config.toml
train_examples = 48750
horizontal_flip = true
encoder_widths = [256]
fusion = "cross_attention"
fusion_encoder_mlp_ratio = 4
fusion_encoder_fused_qkv = true
fusion_encoder_parallel_block = false
fusion_encoder_drop_path = 0.05
fusion_encoder_cross_attention_every = 1
optimizer = "muon"
orthogonalizer = "newton_schulz_5"
gradient_noise = 0.1
final_lr_fraction = 0.01
Rows from block 4 of the fusion encoder of a small model that answers yes/no questions on an image's attributes, named by matrix and row number. Rows with one number belong to one neuron. Each number is 500 + 50 x the weight over its row's rms, rounded and kept within 0 to 999. All counts start at 0. Numbers have three digits each.
Before each neuron's rows are labels from the 100 texts, of 14848, where the neuron reaches its highest value: "tokens" is the input token at the peak. Only what is clearly more common there than usual is listed. The data: procedural textures in two colours, tilted and lit.
# fc1: MLP up (fusion_encoder.blocks.4.mlp.fc1.weight, 512x128), inputs 0-127
# fc2: MLP down (fusion_encoder.blocks.4.mlp.fc2.weight, 128x512, transposed), outputs 0-127

tokens: "honeycomb"; "brick"; "plaid"; "labyrinth"
fc1.198:566480490538454551556535441464517477556603556420494461486630536476514597558524555558594596454405536428433462560531495546466564475426436515456492459526415457463466586562435520515505563419477521573492505463473499431511527479591441473441461470510461416505517489545447516522526423515465446518504469540438554466542439537553502496546504568507463480511487518491587483540469458497413451386568
fc2.198:461499478637524456517499507387463480487531490582486558462511462580518442414551455483426574527526516414441540595527500530472521499523575544531478588552431424464579526569469448483428534412580538484398429495493482561504475558527513516502514389453488543488519493512448493466449406498549503505526487522528454614476514509479504475383457443475447474459529433509541445497505512609569540553447

tokens: "purple"; "teal"; "white"; "green"
fc1.189:485553535463480494476534519481488551509454535524536506510554493426483517355543484523493436605504525533439501524446483489551548524465543461485466454426558485411463494494519558522475479479583449406664508500509425460464499548475528503535542480309458533533512472430412418471476550498496509437637521465455538508532523505462533517530520531529574532500489477456488431455540529580433551411414
fc2.189:445491552515420538536497438598413578640541481517409515479456495542551529480455533486464493523470615519508583553529585497515542478545429442506414491554454467576533533591479433538573596521501536491519563440465512494489528514501558512484511455527495491533592475475528505499419533578496477547495440529500489468593414567553419468425506438528523493634545572499510530559552456528519496573548

tokens: "fine scale"; "coarse scale"; "seen at a slant"
fc1.312:496517538606480533462573493456469569481410439530475472484433543520504599507519465472449490421507552428502561498503582494511510522461583571615563424489559551550508419509539478478467508454446558446472464516453448514458429402538478534524470548516651396503460404560472546485553509476480536477504466478502471443426494471370476554412431517622470516493547506428510516498533449500500486525480
fc2.312:509512520490496560487538446517573490493471490444448434533372503454550425489486492447441456438485630511450480514573571520480527486480472442443509523473441512561458465432521489437589438515474493502497612440498418473450371538515489518478413479477509595584529478497571458457449526441464528480472529500606443476655403480464465460619532456471497516492534455444545494527457557501480463450511

tokens: "white"; "purple"; "pink"; "yellow"
fc1.64:468564529517457457410457533455529508519639442424435464442523592521458446496563553493461493450432471448536361547518581572497515488486466542365556502497473490501437462495553622532433502475455412541458501562449462507485492501515532431516517437526431525463491513514540503552528524544459604450552592572551456464467490498494583504470479516476495483540484512446472436604519385499520516482572
fc2.64:400473548535455482444460454529517485454489447433435674445504602450520476562499491423443539482512574482505513467448365497473560453563485541409570480480411640545465494493582546496425538450483500566535469538513477503553540402470511492471592547499529561485496525515502530503520465489556592535507482519571555557516615506506450437459579548515473529491509510552507552524469546483520567507482

tokens: "honeycomb"; "grid"; "cracked"
fc1.302:396427476464436468526577501484501505493521529468464586496531397587434420428515492535415450474476437545561512533456499499491487458485443498532451599375564460610499537584506467508431525511503433550559492579492454459480536472530448544427497599493581444406526515458479492599461551561500509458554445458547551460448497506473558459554513520508493406408525514518456479576462527539492538410520
fc2.302:500468470512476524431543502535464558523517464524350480499555494487537459515484448474432486445390483546513542470484476508568589468586487541428470509468539437491520532528546399506495557502577451503421649614448508536502500470468579521525538528446478466530550526511542462470425394496462550706525487454509442547512583469473487492504439504537472510456452478532477477522449535389508471487507

tokens: "purple"; "black"; "white"; "teal"
fc1.190:480431518483540566456529564459513512513482555584509572485491449493473549456444528494571567433467414408529461531508499491500584521576443446510482407504541515426494656489513444489460427551493408461480451474491412400554434493458513459553467536572514533514535485450505451480432494551412513519543463546502503420518579508463561418417500593438539447519488497503411492501593501435514422467432
fc2.190:504465532586531493513541486471492479503542489470509370473486444594393562442536440526415422533454467516472574496460492513520472555390505512465504485435520475435530477438517489552563516475521499518471559507488561553485479579524489597398575435437506406536478447518489572447573471393605535486528420462513466535486527515506499459594450420541441479436431501498531552432419505548434510555583

tokens: "black"; "green"; "teal"; "purple"
fc1.272:490481461566521475457504501461443561466548521499504539549366511558542459532443561462435615483525450462498522474517480570425467451518471546463501372491574508438467491460474459464480488494464435533446407420626538431458479537525530536590481381511517456528506507580433504457550584402575501488502415509520464556540509517584514543455542524449540509509459493482464505459521362442489579479464
fc2.272:582527481441584520482601475505515534506570521487554572588517458509507596521464487564454520529476525414502476513592491536559516496404532546530485547418465506431532474556450563577434431486524494489465459565536372494494495490436408547447446578416534465610474514479610496564501540474488450537527503568536585500471393549518511521470517492436417476474451473545536467513536532543552524498389

tokens: "black"; "blue"; "green"; "yellow"
fc1.354:472406489430527515615406553484474513467453499591494522517539462409559505530469493478493454501485454410471499498445400454573477528472467445476510519569476497496494479469491518475529533495507521459510513560468475561520483517426522482452504523428558471408598497535496552448403689551446561469514497470495432553498479460446500516417429525395552448445565508417443455482475563421540469427578
fc2.354:477562452599449408481606471569571353487530472444478472501458507566497527441548558507524529417513463499565495400491431551530490584518467542515485476423520385418483526537448514433539525481347505552475516435505563590513513480528525530453528514522526460489497507548419492494539410599512547492522542460508559462485554433493523465479485488519436526482539426562602459486561462559471522539461

tokens: "honeycomb"; "rings"; "dotted"; "checkered"
fc1.332:502487488411501569488423525520472547516420578449504500485558491548553499597519509410583487504503545490515436521498484529482457553517409485504489520498526472479543444560556415461414469313526478450554501457417452502468499476495567460498500583496444521557438427456527421523504449504574510435512421470521349386449444498523477450509519446532553476458516490475495540568552510515534381518460
fc2.332:485527464496445478495453583455525503543574490450523529528412592547444487429517531462484443551518488549534475526547459473437497506574454492485476527599566460469401527548458620448522422539475528521489517537510407548450503502470497607491512517453461473509475428520485418490416534527509491484507478479597422445483468641505440498429502477502494457592507543410503630395498446389530554492499

tokens: "grey"; "brown"; "yellow"; "orange"
fc1.317:448539499518478414481369483517562553487483515517483592453511404620523440553496482532516549540482432488567464463513429370507506485524528522548462411508492504457571551466468499460452430526466656583569515376476441475567476552492554485491503475511515497562498471465496535538488425459467568509515474579414581450530499452510524459483405594498498403427482531565488464509463490528497529463517
fc2.317:556525455417445406491467454515453523514475450479455444487483416516529487559627528562578499558560457540526543565551493494580511474502524465532574363461430537489541532525452527523510510512524503381523495452532471501548514543527536543432428490381556497475534460515458494569531422576470551586480518540545349457529456515480536560457569442534508492468478486451504598433531572467574500527557

tokens: "brick"; "cracked"; "triangles"; "wood"
fc1.210:550501511473488540581503454511474526509472455536471523498497460529470653479458438432484594524431482518455560510473514520527599494590504529482479491403496485490501514456552455580505503463449444468463441556500531440468486428510381480387474472523482587432533521433531657522557415541570509541454563481505520501497545444422455593492420516456520421533428530469466502450558423496477511556416
fc2.210:522534478449521493467467447497516440501497498601471479514524517526577542468544482467534444535488472521405438461527539471487504510510490626575499551454470608491461493471446504469449431429455519528595464513568400461528502459446529530492497462507491453532534424520484465425490479521517401586462517467456395439545429444521577425596561598617450415541472506564556494465564445573477535415563

tokens: "fine scale"; "coarse scale"
fc1.399:481494545499431542480523513476454543469423493432571472453481446467532523483588507439380541423541558478455541461544496520465494437554499451586435549523477443606468418468506502478452537516452537428557539562525403492520398533495509481445504459575482520476461440503389479476536499507498557462561527490461535475464495508555566477395548523468538508468499587544419646460409527426605487526559
fc2.399:482510453565471396634519566447568505436460465483480485348454429527550508452436577546483512486472504460468470492571510436526601536522515484520614449506498503552495529492484494524549484495474585431486488480549509513568463476534485458454506520580547440601531500526525364517482547518513492471553577469472597510597471551474556493571530506438539519480462517495502621487540479389424512504443

tokens: "crumpled"; "seen at a slant"; "fine scale"
fc1.467:532547503502519482508479480516515584470490464644545487527519511429567455528497528400490480549478557443409475495501544527566517496527520528508483346437516520462477491483503410477358531403571445414517561533500474538451521564518465524505538595594454522476500548445535439523400547582474466550589522540441471486449479525459508494466570472512529449514460458390439491573472484456498431410518
fc2.467:507473381478416450580420525524475530594493461495489465504530574589437449412443588602544440441550534493596573519525566551496501494486505520504450526479534398478495545636479473452565445483440515457419557502475475540608551555507459562511535508511457534518458469509501499437538428525558490552490522497526526649484507484464529495497545444532477472520576553554543458610511500457500545461519

tokens: "seen at a slant"; "crumpled"
fc1.428:467553470480571487612515471528446484467490462465570575535458561519457539510463453540542488546563510528663514357577612609529474541511524486492471516553480520468571587460534519481452497587481465401493491490498587588517463508558506495520473481485474542494498503538541529445520478522351475534450536491570510482514499578467436505504533618597467489565485489446491428485512513565487575486535
fc2.428:554568514526550469546463518513498539412500529593540549511610486465495531468504616507430488525537441622520443441531442514560527522547550544455468577488523537583484422458566568500535459430513464551515504557464471535451469524564589483440576522487524563572487499499547465458465471555513488446506537398407385591460508406539476433479565472551521524401409482530475553550531507449511442509497

tokens: "brick"; "speckled"; "honeycomb"; "triangles"
fc1.335:596529420480504525497509440539533549508512560444501521519482538570533484522492451463515528538476578606552579560498419610466489473523538535521408449522469646564523631497523499486574505558587481492503491507481427555532477554546530429533492511453442459482543537488453541558566544481498367517565497455540509504501455533595401499539482549556576504434441541449415464564469496503542576540505
fc2.335:490550456495464590483331562532560569468413464495516471501466502472511485482439565470491491531476579489485495445498493475576532438490521394463414496542431513538504506551548466511425413481503508536509458529541521554545421448507487530504451501435430502537523507504516646529505429509569495490499476539517581466470469480557405536449567524526433491454460474533448471443577418633380529434457

tokens: "grey"; "brown"; "white"; "teal"
fc1.86:506460518495476392473482523501544523501434429526504441476437558436547446526547550484513443545536387485564521558550584495453469447621496467498558489480473449529530484533493511498580421540473506556454493576431552490476393530598418420504594620474476464479483526480507526415494570493454497454514510519585506558491510464398499516361560511467487416485481567543462552452451483431541563491474
fc2.86:475440509492511470502538425603553486451499508487437468540487482442500482511523546552491404468437469480526433446473534458492446520582502482503472399443453575501532453468518377512483490476644461585481497524418594495454572464539540513554502590521492503426549538451427514400544488470491452469466473532572492435537396424389585498578505438504455545465478463488504516455427470508601563484459

tokens: "orange"; "yellow"; "green"; "brown"
fc1.296:525437620549422449414485571514409477505382592499448529495520439463512501513476518427444500551624563528468439517381471470465489488521476601502491528448473516452503463513492511472609454432419409459503518536487427560469453538406526509383484436467521480520528528538555518592429582458613502484473452481516594484531548497483474445525506514518448493541489496503549525540508420525480520476525
fc2.296:564526548486454572574580467472477453484542448397448490497433522483446532524512481447522568510532503486460483456459367492567536445423515489502528567549537424576499451491528522586374488454487598496440488557448430504519516432449521557412505602443533480531522488548536511473466434534513587492497508476510510633349442489504495486552472484553412480501518459488470568458587546505438510481476

tokens: "grey"; "brown"; "purple"; "yellow"
fc1.154:491381546466482459412472541631521450468438498503533420547471571535630621552491525570423470476418479525562479521466463568439530483576522501479572529494460490518617487419508445448543470490556441476579457450494540549523550534494513450590497555518526538582515458432436472511535485466497523497505419561533495499510462441475526448520508467528393481530406544524493501525579519527542395504465
fc2.154:497468506445529437510537559506471528396491481460574564518500533535524536495494503552500568526345606497568530555494465538469497501567458495506545562536561520499531442538607481526519560561558560526520527514549446512461432475523454492525574466491456454540502492541421551491542448513500487616561599494484456435606436338425560459496459579500518483544522411515495500607469420507491456521495

tokens: "white"; "yellow"; "brown"; "black"
fc1.257:461544463538627482333503540409457561440479462509506559539515550586527512450475448400517563491488485414556472423545449433470535581505467421497534489451470592512491506555413461524498550461493594546482590441510415566506448403550539510490425496403498456519489429492486560511510528519522431497506562417553484452543518556473543476528526526538463558463497481557543542491503429437542474534468
fc2.257:481406463461422558460443517462505591439549516553535538432473494502501433525482496481426548487410474557473460509482513594522504554462524598464458587593553465472515447579506506475515521483567381488541551506494518535489439535553469469482473485487602464533544428574494575489529509469503529433536516470374579513468464437423440476461552487529408529607619493588525414543487473498472541499456

tokens: "grey"; "teal"; "black"; "green"
fc1.139:514492452495572479504512551481533484411472497481598466492544541474476585501484476562444523490577407455492455507447499427484517450481459543527483561521477511413532528482511477418565519395472558600457423568430556473425542514552472567448419486557435459509452406559567527497388424539446562392544451551526547435604485459501518478512468526402510518509534514418573534464501571505546561484523
fc2.139:476572507500532429422538540466460502471538569480518557518433488453515567455472357534491570522482526550550426479452558558417425491481558487527507521544474498520597492363503467509559428482472395539452430497420511551540455520481530548447498480470438475494492420412597499431528553398440467503475419521512485524521517448429520462489555445636449522502506537506546449442445460525546496416494

tokens: "grey"; "brown"; "purple"
fc1.446:523489529516618488448489431526458469565540474409440523452486518486489454445555414532444435507529543497497557550477502512511437523608470528544575508575492518460463556439559487521494538463445435526549556522566471467509452434554560422549530511506521445558421548554539433480447342497435483469460455492493540557569405488518481452479527519615491513481582498563538511489388373527444536517539
fc2.446:524420491534423455552426550408479485400529387450478467463528581554421552516523423500524584449492506493577436508404441513467474558453452478485556509415544502516602554487484492542516447465542460485588446477500562407420538462492515487485416569486484560455511477476475553465508554430409417518527488504439543505420524526474471450526437441429433490606452525456467538548483471524527476593508

tokens: "green"; "purple"; "pink"; "white"
fc1.153:527568508616520478522449439496518447484506495541500518464505512473513507526491483512455524440613608463402542514450484491478390401522456496561497431539544446560516589461498468553539440453530461510581606599533501511537429514496506602497469519473535544534547513435508443361463493574476483493472543501522497514468576534496582522449482550681447504486489475495482522536562526532563415552504
fc2.153:529552538537460437516566523488425469533482418566548505459532514406475506460527439435480538554470379512513522411454518541585523513438540520559467473621513429566504523558483551395518581382571448536479551438496486530452477488489526578619525523488451519459483514526544495500436532493449508516579510467497491489463448489623555423402512476473443566471568445560457522437568482472423493514522

tokens: "purple"; "green"; "black"; "red"
fc1.309:542385550532534478529461451532456530589445538471502508527518551490473529502444403583516435528482483584505531458478459533524532439517510465456452487594487526531485536483581484620526409460505442528524489438444474456512517426480488585590572559556544531495501545484518499509502450561501497531462598595464604542401509506436628509535466381533493431551488580507518494400457487411512497483466
fc2.309:503484532447437545448597470500479485446467490499527597498488495578481590540481525503456417426419597523476477494534444527591521523531526466490497433504500491518495469541448428401514499369491629494569519497501485544388482522501551482468510456460447546574463534551465580413532504466597441542496480559560565442474424484500457497433578497524463400477509488452533452440371471459507501478568

tokens: "black"; "blue"; "purple"; "red"
fc1.24:485482479494396491575503538450434456492529502456525550454488491558512482442480502404505541510538545512402496471470486520466509491478468588457484411454572470533417505575515563552523508402516450502395500422490527485580461532507502456580520548558587520502483482549488526411506601464577347503542513432470412424554550536454574510497535404462511416563462523427459430537549511524500495485411
fc2.24:497491440511429456488548431499447474416522461518516559489429541499464568417456575659521451547525493568570468507528483517575512508484462521568470434461499518497440540503512502473506494513492552479463571417450539557523513537452499424446483422388529596550515538529458354508442535445479446548459524505569534373455531536518447475546561465418515591455476609505512512519545483569517494466440

tokens: "purple"; "blue"; "teal"; "grey"
fc1.172:521523390526421495528556495568458544482463512486511502587494553459506443488451461507460354509410400455552516474549468451437554527536564428493423437484489494478614520430452483609528599553531538500457490584509521532482498515438510480511429459549517503548509503485454450499511416484457591529501540440529449449486426467602557459418503483536517533419443454450465470502573492559524400563453
fc2.172:401450445567566447472466509540469507511482486538457556510540433545475512489502569424505438455541523541483511479527557511557366331501500564589554598452446461469436444565487483511487476431547426515561465484530543489553486554468452488475469523484478547499507494482449473446527571561497497468518541387455446455568463535520571475496512461546386415508544462476442571415513497503521360512479

tokens: "brick"; "speckled"; "bubbly"; "honeycomb"
fc1.17:513507439546510659617510446654491435413526490413490509456519547496491424525533394556515391587510523495505566393455470542457541538518504489552538468415599529551487568497471520492487478511555485491519528535561498507541527469514498560490485577551538495421496480403439490549496601451516463512468484555496524510490556469435504472494405508487418490508517450609452437510482552540479540471505
fc2.17:409523531564556451468549438503493410451546528549440441559564567508596424520448505556559468470604512454519587494460498619416520433447481523495468498529478563489463447601458573470489510453410524533564577528599518463525554424540516432566440429460476483588511506434479482528584448438496439479485398540485432538518578479582548531527500473526455488559461539509533511469506554490517521508471

tokens: "plaid"; "diamond"; "bubbly"; "cracked"
fc1.361:505319399423621488600520547449454618415501472490475581546537469510460495504598546507468460496447413493570501436421452555484533476490585483573494484487487474448468515450535443528501519533485530489491439517548459536487454479472493479431488451463559511445472413422514414490526542541553502596554461541454541531511580411535415451554518548515500516507493479499503501485578476417539479465525
fc2.361:528455456549508448523533524466508425559618559470433448543458512511510445451379481510425481530519479475567514595491429454515424593492466492422457449477464549429500490443446517520577476572568531542380464524529552533523473537403490444429474527492402518480484567532511522466566510565503459545542562535562540550550445535529552590448534489563513411465548447515631516519556448547468496490527

tokens: "grey"; "brown"; "purple"; "pink"
fc1.320:512441494562531462506460526528485582472464473405470595516562523441474500433539413419480488510514481590554513524491480493559446495504528500499563532500477488435517507526556405527526549471476466601521423510539554449420500482472449406436480497679507437470538510543502538545542573501467585557469432430468516587485466629549577519594504527466479498515576523563402523480542479567558520520474
fc2.320:491466490500455490448559489403521516470488486448593592563513505513520453543509404425502518491549454448443539491481571471528402503545538553541424551499450519524433537457491556419499578437538427489456476417465478564582509488451527451467515577499490561511568466408523573512536500453622459455547474598543526436426521559541451500609445589489549501458530474460467453546404413542499448524483

tokens: "white"; "teal"; "green"; "brown"
fc1.280:511548536491577571575526474486466485506514452547460481466440447387379476524497391512496549442460541553572474576533498432521483683437517521513484506533445486442473435452485546542537530471424503547431530440534457523489489613471532521468495581514507463530509409565511394540530469453450568485406457471429494523484521466475507483549520524504511483431431486463481515483441477566497456548359
fc2.280:411596462570448580465501521497516501452583608500485525481437552576501457518456609494501505524454498496464607463540452521533384580554385531546533449605615545505464511526523522570504497465517408571473545508567458495464522460530588514580536474502517518452469521545499520455473477547507448577559519580482545494492496456425512460541564501496536556517473503443577466499534503375506503595468

tokens: "crumpled"; "fine scale"; "seen at a slant"
fc1.450:561559518549473443503498608482532501491409532484538419438448492451462545524510502533539399514503455461519511546447455478484496564476439509421516485378531583452544528497479524507470409476410488502547494507533551571526587550594438611511554476500509473544508597559396411504438541572402487480439503604490464584498445552506476505441473511461508559467479466474494461509508506415386519449450
fc2.450:580503531563425409466492554513438502473535482529470519482555478476589423390485447535541433408543462487445477496476534501422478532524520635430501569450533459565500455366540498538451489432517488524506455447542503581497548558453507494397461476484489433482493544481398479473517502531534570464514517421480526432551492459561575541531459519585544602568417547462563564457475498508498459560560

tokens: "honeycomb"; "labyrinth"; "spiral"
fc1.471:501484519415468511489596499415463509464459505543510558452505489528585571503547541411452466489424370478459517507476458592502487535500468574431480407440432480568433429505614427475538552601463461439476505456487510491428492501398545590495508520387498503479536505479564475519503501546531454540444521556549501489479492567411451437435442471512432499379538565467496497567469461520443513557490
fc2.471:487392550501550459540488523446502509409469561448537551546550432529450543531510545483535540651503542427557545551512437510468459452497444410510477487539452556478493593403488426494440476430463503562575514532555549418470471540571474540469569438473479572516571474461473485582441558404490490456509549485484514408454479512550418513504540550400500428431561593526491422491549512467491515536479

tokens: "seen at a slant"; "coarse scale"; "rings"; "spiral"
fc1.29:485505562492518499529468516518457439528502436441464494525494457472460434435384462483590439502496461497403551504366473664453511545551606403621590424537482506413482479511528583496543544436559461445452496504493462502476437409451540565461447557557430489498498510480506587617441454502468528449504526502407526482484475544461516412519510518510458544506439472488527524469491533514488504506482
fc2.29:510425473440559550505499554552449461527465539457437461552608445495404471563485494470521469562513512528472465486524507439539552510461454483552552478480426473558521470410471536445464538432418616555447506485543483506445424447516482483441499686564556471450490520500409538535532581490469456555514449499422527429395498499513425543477451464546414450490440524400490530457495456523456503533427

tokens: "plaid"; "checkered"; "speckled"; "scaly"
fc1.59:485401546412561583559498569407459503452567565534576501488572565511427452381426485545570422508465557466544553487454437460465527658521508478509506478529459507506401479485421462541491444527466471476498441504488421512513482555548475478505467359475436541499540465462449424473509483509463531504422564492483542486492448493489450536513456498520539522465566563499520519521616574505567534581479
fc2.59:492507487475560486487529481531516535550631548452517423427466555443601461535516513493557485476426437577503529492536516480563552497514445564487469420522413583478459549485413478425538509501506592559505523428423437504588417493542563468488558517418489433516412500544491461461401538545431456544499408455455517519539474510476518353478514487577523507520456506514449445519473580548559452407489

tokens: "honeycomb"; "zigzag"; "bubbly"; "spotted"
fc1.274:514500499451500507554512483566556629522427335484530549483555410467517515532502420603447447518495500475509567465470516563508505600553437595549585508470447569506570558455477542486471509500564601529488528534598511438536473472459466544483506482451590507501420573488557611497531468529494488476493537543533485518528488542493506428503602581530464478502472521440489575548461512472460418443585
fc2.274:567490529528554446464515499570506501453512516517433536386514466534437503535538407468474521433529546401446481468509518452547411482554545512589532422494569479442450503502478500455437467511400578502579511502572541490448516534439421477554486632420520530493469537446494527469428557458525490549407507423580521496435506463587502488575560466498447439495540531495541488565433470566437471605417

tokens: "honeycomb"; "cracked"; "labyrinth"; "grid"
fc1.108:459520477421600527542430554519548554510554521551482518546429509655535465510450455542454440428442474518535548549480435532463588543554491528539427481504445560505491493586503454481547509484433522512498590603541446485468546460386461464453519485499590470529496578506532527534371480524532488438520567460485552527518549600533462517554483571485464423461417562454437524591448538484489457535473
fc2.108:505463556546462563440478517454460515538466536540558509581470464424536505453498497561535467523586534554465598433440469407526522478486482426523427554550509613517535542535477476489424527505452476507392561514577535560429479469488476539556496509571494497490499640493552480478484592416463534525547579420572497446469564511541536393502579510495540545493533621535566482490481443498469421587471

tokens: "seen at a slant"; "white"
fc1.156:485444551439417563435490528499436485482433482487483463539462422528503501522523504501461419530547650473439478417485521482562453516539458492488551432524394440495527491548472411417478523440398498487454603446467505506475467546501537487550492563603531588494530535512606411468516501597465368409457457514531510530548472557440524559573472426500567510514543473500426446462461477514521497520523
fc2.156:542471507476498587556479461453405494451523477458529458503466563398512523401493492485422493552469477479537440459513471505443530479429522463552523562543437488486454471489503471601556493551466494520537460473553454487559552397498451486496498533434506492580493493528469589406480440450573469406521549486446434514507606532504494533556424412415561475467407532585551616416530430525562404470526

tokens: "plaid"; "cloudy"
fc1.493:600451467478522483643528523529493523534492538523459507531582499496486536573561523559508406550525458521492582487407474465500478559435468551469510471520442541463488470532449427494464528394486541470492527498505593494501433483494498579494455475507496464448434529498510506462470634538535478452488443519449390436559604390571527544463463581456570495535568531502590474447598510584441538429493
fc2.493:457508444525522576438537537518486498551562485450501521465566545544432528531517482452530490539472522499398433559430490529513485535529544502456476535404475487572469521519562467597480433589462490496519486427451403508579430564465444478554524390520446481433350490511477360481496531629489562531465460548505468459460542382459599491436448523485502478521459532498560505511567571525491476477474

tokens: "fine scale"; "coarse scale"
fc1.182:522489577514430507496473508546571489445466553415583543514544440403561525537565480517495433523440496450480447466595543438448548539444494411404486555544570536531462496491528422470470494488389444558464585455510490455472429512545478583454470486563475418527490643467619452477484505598494595539492493507494502490492541526526505526432604530505501461494529506482567576552516550479517451589483
fc2.182:476464524488523488509535495513485355599499435451409583463444415454542503351625473585441516420506598503486451450473497527497442539441455554461479588484573545518490496429520511528492483507459407512512535485508549540529452538508550433386533484489502445474490424517468454487509480417563558440477510478472497467502530543492450456426426458530533457516454445562413563588464475478478459438495

tokens: "orange"; "grey"; "pink"; "brown"
fc1.224:472589527479513550596418492497534541492472533445543492514460476520542503470488501547471461490464538493506461455555390529488407422469466424464487481505549429545571506499489472500422455444531546462572431488495432590571455478570437476478514488517549431558566530516461460529482451492531562535456546535500518655500531353499580527441371420452485512492584590538454416475529492525471488551439
fc2.224:526493469386539550492476469563506477542471431526535478496448462418492499402463590559514468492521485505519571493627487505494442577443548495484479501470539528502529446491456442560439590494464570483527574471546460461494472554532464344497574445483450581592504518421452496488569430514533414564467533424524518489484519418468521401478564507534534502436441467408425535409490519445472486448445

tokens: "brick"; "studded"; "spiral"; "grid"
fc1.408:480459582439503551518529454568477481542546515565482487409479587490477418534408494500558461475427539470530504502514446519509513431509429409447518506495437460538511468572475486455470642557439477464478583530488491458555441462485534567499405555387617589556547455504475507492614453596532473465544506525420512463536502483479467532487445546507433498527501571488479515501509553525428465360464
fc2.408:529425468582601550533550502536451562470605502534473440504467568593468549509526473471446495474489519503526436547547524544544536553548528483503547529460422473458470530587459527508470512546524548470544544480564623528474473385569521442465559478519535472503461513445542495481501548465428426544454442502375399517472557552469441408477551487601489507416517528537490488487547491457424516467652

tokens: "purple"; "blue"; "teal"; "green"
fc1.192:607397513504556530520599497461470518441457585564420476554532516504568502556528483496521395467497525488466450487464506570535429518484583396513523526599564506523532529636428428446534556541608452510435514591425494525504558503459456498559378508460466556534504539501466460528556548462500420512535497549531539633493505531447545476494498516549478526516419443560508465530540505480457538484475
fc2.192:529468509435505481529502464556442412535605516511520488537593446519511440415560402534479407433437546574578446494512544521479529451558494613453563564444442485458573436526477485588511581507516485499557606477531486460490503506549536477545501542516429546439498419496458511514469467487446443388442473482470472440468499540471505510526475488570502505485503504530482523473513530535555323592401

tokens: "green"; "red"; "black"; "yellow"
fc1.307:537524530479505506525493444520543532488557496506592420428474529554573504490485484497460396376537528485496519498591504581538493481475422558421519451527527458440625397510511520527602418509508614548380588561523511548561410526517564548486505508539485498507564561530457551497457436465547455505479614435512539575563532539484512551543512503496471488551472481501437424505449557434539503549546
fc2.307:499493501486565509453515545461452413457464401465521442531419531397493490423460584434490486454581452452464517533510506565532450462461500494471501461444530509481446550496477553551469559516545408417448579557554525536457585478479484378510500509494483562455508502490519483533445611454499453479581552381459534516433399420535547474510451436563536534420558430431491457484481547473445467454596

tokens: "plaid"; "checkered"; "crosshatched"
fc1.10:457513472444506504539513474469494505454482517488482523545501491528617499526452574429549565579598569407393551453566465579389484531533535431569429443573417489531537628493511545447612522508571521525522506483428426528494548524532507524469394469521531512478419435406510473567438518531465488527492497448530505554562436512518458508473543418439551476588482505485516445533585517468481557496458
fc2.10:481511483433488498513507505511468495501506499489493524501511460482540525505503465435590565469467501522486600542551446456534543484477635483458447519511503388562540538497462459515594492460569514441513439544519531488433495480551446471458595594602522441508451481501564579471531390529512577512516541587588623499552506546481483481573412578590471544478400559487578597444459508475559475551545

tokens: "purple"; "orange"; "brown"; "yellow"
fc1.281:518487523469500522562476513500464555432534502509461558456493497618490542526521495583465379439492422584504513533587521573602500483441515469495440497379454502498498462480542504554514517450513552492458555566494455543498499529475450559497496499477482401533432511396466505439465651436404470544486559444479561462600536507591566500507443432480414479546478457509469452577536496510452527587569
fc2.281:457497482584547504500519460513475536522531469485554487510485516470452518467501525584517537627426472499491542478522488632516402435523539495537413447496537520502556504598523493542477609546492386489602534477419449485514445508410551505505610461473463392513478475447538551529467445551498528592472534430533531476541514485546591422543536488471542518492591583519471557582563522404515530435466

tokens: "orange"; "brown"; "teal"; "red"
fc1.75:417611499430524596467513509473463468436411549504449576452397529499487508403496572514446467412474577494538491522566597477517516475482581611466501485503548511534551437454578541504557509523488482456490518520370424544538536508546521557519533432517498570567498462493465518485611423514466567460490448509566507555556412472495581534524459410562472479502445467509490550429424527560504478473491
fc2.75:463586504463494478532571600628483524397449581492545557410440417498608525432426432485518492507482470431513513506584532403540485606480457531489453510513447454391541461557509551466580550615543469599405429515429502495487516455575498498438446576439502490553460466468504468538499498525468541472440493536466478547480535513476607537500456482427464473465483510548499500546502499514482446486503